Weights of a small masked spectrogram model: norm batchnorm, trained on single English command words and digits, spoken by a formant synthesiser in many voices.
Rows from block 2 of a small masked spectrogram model, named by matrix and row number. Rows with one number belong to one channel. Each number is 200 + 20 x the weight over its row's rms, rounded and kept within 0 to 999. All counts start at 0. After the name is the row's rms in percent of the matrix's.
After each channel's rows are labels from the 100 clips, of 14976, where the channel reaches its highest value: "strongest on" is what is common among them. Only what is clearly more common there than usual is listed. The data: single English command words and digits, spoken by a formant synthesiser in many voices.
# convs0: first 3x3 conv, stride 2 (model.blocks.2.convs.0.weight, 160x96x3x3, each kernel summed), inputs 0-95
# convs1: second 3x3 conv (model.blocks.2.convs.1.weight, 160x160x3x3, transposed, each kernel summed), outputs 0-79

convs0.87,087,181,175,213,192,182,233,171,223,182,166,215,205,183,199,223,183,160,192,201,165,217,176,200,209,175,209,193,207,214,188,213,171,202,190,212,215,217,228,184,167,211,194,187,217,222,187,192,214,180,214,182,260,175,222,185,196,203,228,208,214,218,190,159,206,178,201,199,247,174,224,241,187,179,225,208,197,234,196,221,201,187,226,219,194,212,210,193,196,201,195,193,169,175,196,181,195
convs1.87,093,191,208,173,148,215,179,210,189,198,216,220,194,195,160,194,225,220,184,186,235,186,197,193,167,180,210,169,182,192,184,189,209,224,228,183,195,200,223,192,196,224,206,262,172,195,203,215,164,167,201,171,199,221,197,215,143,208,218,193,188,198,193,223,222,205,192,190,191,172,222,202,204,185,187,197,152,189,205,240,175
strongest on: mains hum

convs0.54,102,203,194,203,190,181,228,199,215,220,179,221,168,205,237,204,199,147,188,172,190,196,200,197,192,172,230,164,205,175,221,212,222,188,209,207,154,194,201,183,172,166,199,192,191,216,206,207,230,170,210,188,200,195,204,193,208,156,205,184,204,220,172,215,221,210,198,205,189,181,208,230,192,187,167,192,199,211,206,220,197,188,194,187,256,224,206,195,193,193,188,138,222,227,189,195,196
convs1.54,103,209,208,199,183,225,173,211,195,178,198,214,184,190,203,207,223,200,207,189,176,182,192,199,223,241,179,209,201,183,218,216,212,162,209,193,171,181,195,211,184,223,217,204,193,212,242,163,220,175,207,184,209,249,203,209,177,223,221,191,213,188,168,175,265,223,186,218,195,197,193,169,185,192,179,172,205,193,206,208,180
strongest on: mains hum

convs0.51,103,173,207,213,187,154,199,239,166,181,195,191,183,195,182,211,180,181,187,204,184,218,180,204,178,206,201,226,188,195,231,213,199,210,151,205,209,219,221,171,191,182,198,198,217,203,236,218,227,168,194,207,225,180,220,196,223,166,190,197,191,177,198,215,211,218,191,236,194,194,214,211,208,181,150,176,190,172,153,194,187,216,164,208,194,214,198,193,202,190,173,214,211,227,185,186,168
convs1.51,089,234,217,198,200,212,216,205,227,213,201,227,186,204,183,183,207,205,206,202,207,189,188,213,201,182,167,195,223,202,197,210,204,259,214,211,191,198,194,213,208,191,223,207,192,214,210,210,179,174,227,208,226,234,214,221,223,213,193,178,202,186,191,224,207,196,181,180,163,191,158,214,193,213,184,161,206,240,190,128,187
strongest on: mains hum

convs0.89,100,209,222,207,198,199,193,180,205,226,183,205,247,176,231,194,178,174,211,190,180,210,205,191,194,196,201,206,189,171,193,160,213,183,172,192,185,242,175,186,188,198,204,173,168,225,199,202,219,210,213,179,185,180,228,210,187,196,214,208,187,233,152,201,206,159,236,181,206,208,205,201,199,209,190,196,196,223,198,214,226,183,191,173,236,239,178,200,179,216,204,215,162,201,200,157,170
convs1.89,100,183,197,192,181,221,216,195,207,200,201,243,166,173,237,231,240,194,184,154,195,198,228,221,206,195,206,194,212,232,177,204,188,172,198,203,196,227,207,181,207,200,178,195,188,185,203,195,189,189,178,192,201,213,196,168,173,225,162,198,171,181,188,207,245,198,197,166,202,208,176,184,239,209,215,154,195,228,166,220,192
strongest on: thin (high-pass); reverberation

convs0.78,077,219,217,202,203,193,222,183,210,246,212,204,203,185,182,203,201,219,179,189,200,220,193,217,200,203,207,203,225,220,175,215,221,217,192,204,209,171,226,206,236,195,238,214,200,188,238,208,230,232,177,207,184,209,197,238,220,200,194,212,201,169,231,204,180,213,176,190,126,197,193,205,215,206,201,211,188,176,176,204,216,215,197,205,142,242,186,182,197,193,205,203,215,166,201,216,194
convs1.78,106,214,195,191,216,168,196,220,187,209,219,202,207,172,184,171,167,185,193,212,225,247,190,208,141,194,218,242,174,209,183,203,201,187,193,188,177,171,188,215,175,196,197,169,199,203,188,181,220,216,190,171,203,192,158,187,198,182,212,182,184,220,205,170,176,192,218,217,210,238,186,197,184,217,194,194,222,184,217,197,165
strongest on: /t/; /s/; mains hum

convs0.80,097,189,194,255,208,185,225,237,161,214,215,184,184,206,219,222,212,173,193,223,180,204,212,206,196,201,240,187,195,181,177,178,185,194,218,179,176,179,170,166,214,143,186,200,186,197,172,207,196,200,213,173,202,232,178,183,180,223,189,185,200,205,189,218,179,197,204,219,236,211,207,206,207,184,216,198,168,190,204,181,174,193,187,200,237,205,177,199,225,186,198,214,212,158,196,170,192
convs1.80,080,227,209,206,183,216,186,165,203,154,191,207,185,226,188,222,232,194,198,194,209,194,203,194,207,192,185,187,195,194,181,207,205,171,158,200,194,164,180,218,176,217,208,203,220,187,257,220,196,191,207,229,204,201,198,190,219,224,203,193,220,189,181,183,213,196,202,214,238,211,211,204,205,228,161,252,184,189,220,188,190
strongest on: pink noise; clipping

convs0.132,138,192,201,192,221,163,200,198,159,173,207,201,173,205,214,183,195,212,198,228,210,159,214,210,204,210,168,200,186,202,218,207,200,211,186,175,159,200,213,173,201,198,201,227,235,205,214,177,184,199,214,208,209,181,222,214,170,215,189,190,180,169,170,207,198,223,187,224,197,199,167,186,226,182,172,184,201,169,212,177,217,181,206,182,203,164,192,160,228,181,162,202,188,181,170,230,163
convs1.132,103,218,168,205,188,218,188,196,206,190,206,163,207,247,196,198,222,247,183,192,227,235,176,169,222,206,206,183,187,202,166,202,206,218,196,242,215,176,205,201,210,197,216,202,160,199,188,194,220,219,214,198,244,202,183,207,222,209,184,185,171,196,187,200,194,197,183,207,144,200,160,229,167,213,177,205,241,198,199,206,190
strongest on: clipping; rumble

convs0.21,094,235,176,180,216,223,182,201,180,188,201,202,186,203,216,222,212,206,179,199,197,174,191,161,208,246,181,184,208,208,192,188,180,201,200,215,191,189,207,164,194,192,214,244,227,219,240,169,212,215,208,198,197,175,218,240,209,205,191,191,226,202,193,227,193,188,160,202,191,164,164,204,190,186,194,190,216,176,180,191,196,181,189,175,233,188,252,177,216,220,171,200,195,201,186,170,220
convs1.21,096,274,185,191,202,162,211,216,167,218,217,197,179,167,168,195,176,221,212,191,204,208,210,204,206,224,218,237,202,196,199,197,180,224,239,202,181,192,200,213,160,213,227,187,173,164,184,230,205,181,216,242,204,204,188,199,221,188,219,165,172,186,218,197,161,178,198,189,150,208,210,203,172,192,185,213,193,171,189,201,181
strongest on: mains hum

convs0.73,097,186,209,198,179,195,170,201,197,242,173,183,202,180,179,193,160,163,204,163,177,199,227,197,191,198,231,182,203,179,188,215,196,198,200,196,218,231,211,201,189,207,188,147,231,235,188,205,221,193,199,220,194,200,235,186,228,193,208,226,214,203,197,166,194,205,200,188,215,197,196,232,190,202,200,230,148,222,190,196,209,194,172,204,216,218,190,231,191,207,213,240,243,190,221,193,178
convs1.73,100,191,241,196,206,209,228,197,185,212,195,245,171,183,202,210,217,179,168,183,196,209,197,213,205,175,222,208,223,190,184,210,197,186,217,213,200,235,209,217,175,188,176,210,212,213,200,185,225,188,227,192,179,234,201,187,171,191,176,202,225,174,242,199,209,191,184,209,240,226,207,176,254,180,211,210,185,194,188,184,222
strongest on: thin (high-pass); voice: low voice

convs0.76,090,195,201,199,196,196,193,196,207,165,206,238,206,192,210,219,190,196,214,193,193,241,180,216,184,221,203,177,150,205,183,223,221,208,212,173,189,232,186,185,183,222,224,204,194,164,167,185,223,167,217,179,208,185,214,185,203,173,220,212,189,208,220,186,222,204,191,202,203,181,192,221,196,190,214,183,176,162,257,181,206,205,202,228,150,215,220,199,172,151,198,199,213,194,194,216,183
convs1.76,106,184,213,229,269,209,208,163,214,199,194,180,164,193,168,197,184,173,198,229,212,234,198,200,200,145,197,231,178,198,172,215,217,221,209,224,204,213,228,190,194,197,207,189,218,229,174,208,211,177,237,176,210,195,213,182,231,188,205,234,189,240,190,196,175,156,159,229,193,205,198,202,202,190,190,199,201,183,161,219,216
strongest on: /t/; /s/; /ɛ/; clipping

convs0.91,098,220,190,183,182,212,201,214,210,217,168,209,178,209,192,188,215,162,231,231,217,218,230,220,155,205,210,191,211,196,166,212,212,208,197,182,201,213,197,187,190,191,207,177,220,200,174,254,217,198,236,211,207,212,228,156,219,181,201,166,161,195,185,175,181,200,181,194,167,214,207,207,217,213,211,201,170,212,202,204,203,193,199,211,188,262,217,220,165,194,212,194,223,206,193,213,190
convs1.91,093,220,205,222,176,174,219,200,242,175,223,220,223,241,191,203,201,209,194,199,156,195,214,222,207,204,215,244,187,199,196,235,191,209,219,215,168,197,181,200,195,217,189,196,218,183,209,181,189,209,209,220,196,206,184,185,156,213,187,162,205,218,189,196,232,198,219,182,233,191,210,188,231,179,219,237,186,216,199,155,177
strongest on: thin (high-pass)

convs0.105,082,205,190,205,185,217,242,181,206,181,220,213,191,176,208,187,197,200,195,182,196,193,190,236,228,207,191,191,184,235,204,204,236,222,185,201,168,194,192,214,194,226,208,175,198,206,196,207,205,224,222,202,192,196,237,187,191,197,201,172,203,194,189,205,193,195,163,222,224,207,212,201,199,188,206,185,190,233,187,178,186,216,246,218,200,164,186,187,202,257,214,239,268,169,211,176,195
convs1.105,085,207,189,207,222,233,185,196,213,213,216,184,210,190,181,167,219,235,210,182,189,211,176,220,203,227,234,229,233,188,211,225,222,200,213,193,190,150,182,212,199,182,196,216,195,209,191,181,192,201,188,204,182,187,201,193,181,166,230,188,190,181,178,205,190,202,178,188,191,197,208,187,165,187,194,190,195,200,167,232,145
strongest on: clipping

convs0.61,079,164,201,211,199,197,174,193,213,170,185,207,207,203,160,187,171,141,186,223,193,209,186,200,196,175,216,243,193,201,235,220,252,221,180,173,184,196,204,179,180,157,186,215,206,209,181,215,200,186,202,206,218,203,191,181,170,156,204,217,186,216,181,204,197,205,178,213,200,228,226,217,219,201,233,193,190,190,210,230,220,190,228,207,195,177,168,185,197,189,192,217,214,196,169,199,200
convs1.61,100,210,193,231,180,194,175,221,203,175,207,207,214,204,198,207,228,180,223,205,233,222,167,200,207,187,196,219,181,167,209,178,204,170,170,201,215,197,196,190,175,175,194,194,217,187,195,202,174,179,206,228,218,216,177,206,226,193,193,183,215,191,216,169,174,216,197,218,221,174,180,178,209,231,225,223,178,201,210,219,240
strongest on: clipping

convs0.120,105,216,188,215,195,184,174,203,207,215,169,185,244,210,188,169,157,171,182,205,172,222,203,210,226,213,227,182,182,202,205,206,212,183,169,191,186,235,206,190,170,196,160,165,166,182,171,185,191,210,190,221,206,218,246,222,224,213,201,204,199,218,152,198,178,167,188,217,213,206,213,221,220,184,199,202,179,203,218,208,193,192,183,218,193,214,191,196,211,182,181,201,207,153,208,200,174
convs1.120,102,203,201,203,160,191,177,174,199,193,191,213,175,200,165,201,230,182,194,245,206,176,195,193,207,197,208,187,223,175,180,209,213,198,193,176,211,239,193,206,206,196,185,223,239,193,168,182,217,200,204,195,227,201,192,192,185,210,194,200,200,192,190,246,198,187,163,197,218,231,215,210,168,193,198,193,163,163,219,169,175
strongest on: mains hum

convs0.148,089,167,236,220,186,219,213,226,172,186,171,208,185,175,183,198,229,168,181,179,207,209,239,240,178,215,208,176,239,221,179,192,234,224,212,193,198,198,198,208,172,243,201,213,238,169,203,188,198,181,188,177,189,212,226,183,199,212,191,220,227,203,196,204,211,221,189,217,194,195,194,199,181,210,242,182,223,185,206,204,206,202,224,214,214,200,227,209,212,231,226,199,247,196,212,209,192
convs1.148,100,245,213,203,178,176,210,202,196,174,198,182,245,182,225,198,158,193,210,211,217,203,184,204,178,189,188,210,173,204,199,193,195,207,219,176,183,229,187,192,190,215,201,181,183,203,204,169,205,217,179,218,216,183,193,207,208,199,221,174,224,223,194,195,204,196,213,236,195,188,207,204,212,182,184,144,217,189,195,189,211
strongest on: clipping

convs0.95,094,202,170,203,200,189,169,209,184,197,203,205,219,178,204,161,196,187,226,219,193,214,198,197,180,208,209,232,185,189,197,222,213,184,153,184,182,218,199,200,159,207,190,161,197,214,209,173,207,200,169,212,197,230,236,212,213,209,186,235,195,236,186,208,196,152,176,180,190,185,208,225,188,192,164,178,179,220,159,190,226,193,172,198,213,185,189,193,179,157,179,206,193,179,191,227,190
convs1.95,094,215,207,228,212,197,164,187,185,183,176,231,171,177,218,226,215,184,195,205,235,210,194,221,207,223,212,199,203,193,206,197,188,229,184,201,182,227,182,248,187,181,215,207,205,214,182,144,201,197,185,189,161,194,182,225,179,187,163,182,218,176,232,185,185,188,206,175,205,182,218,190,204,203,205,182,214,192,243,219,188
strongest on: mains hum

convs0.71,123,186,184,140,221,203,187,229,191,184,193,220,194,184,176,189,246,180,170,214,206,227,228,218,198,175,215,209,137,185,192,217,226,204,232,189,208,201,204,207,213,220,211,224,198,223,203,202,184,185,207,209,224,185,210,204,186,163,182,183,194,220,194,208,195,186,203,221,205,209,204,210,211,193,200,199,136,208,210,185,214,196,179,193,157,208,206,191,198,165,192,195,190,201,160,186,174
convs1.71,109,195,222,225,217,158,219,197,182,229,180,195,229,183,181,154,182,176,209,197,194,192,212,216,218,192,224,176,217,210,201,208,197,212,215,228,198,198,230,183,202,210,202,200,167,201,236,214,184,183,209,204,199,182,205,198,182,172,218,212,182,212,206,199,215,149,226,195,190,182,167,196,174,195,206,208,185,225,183,193,231
strongest on: clipping; rumble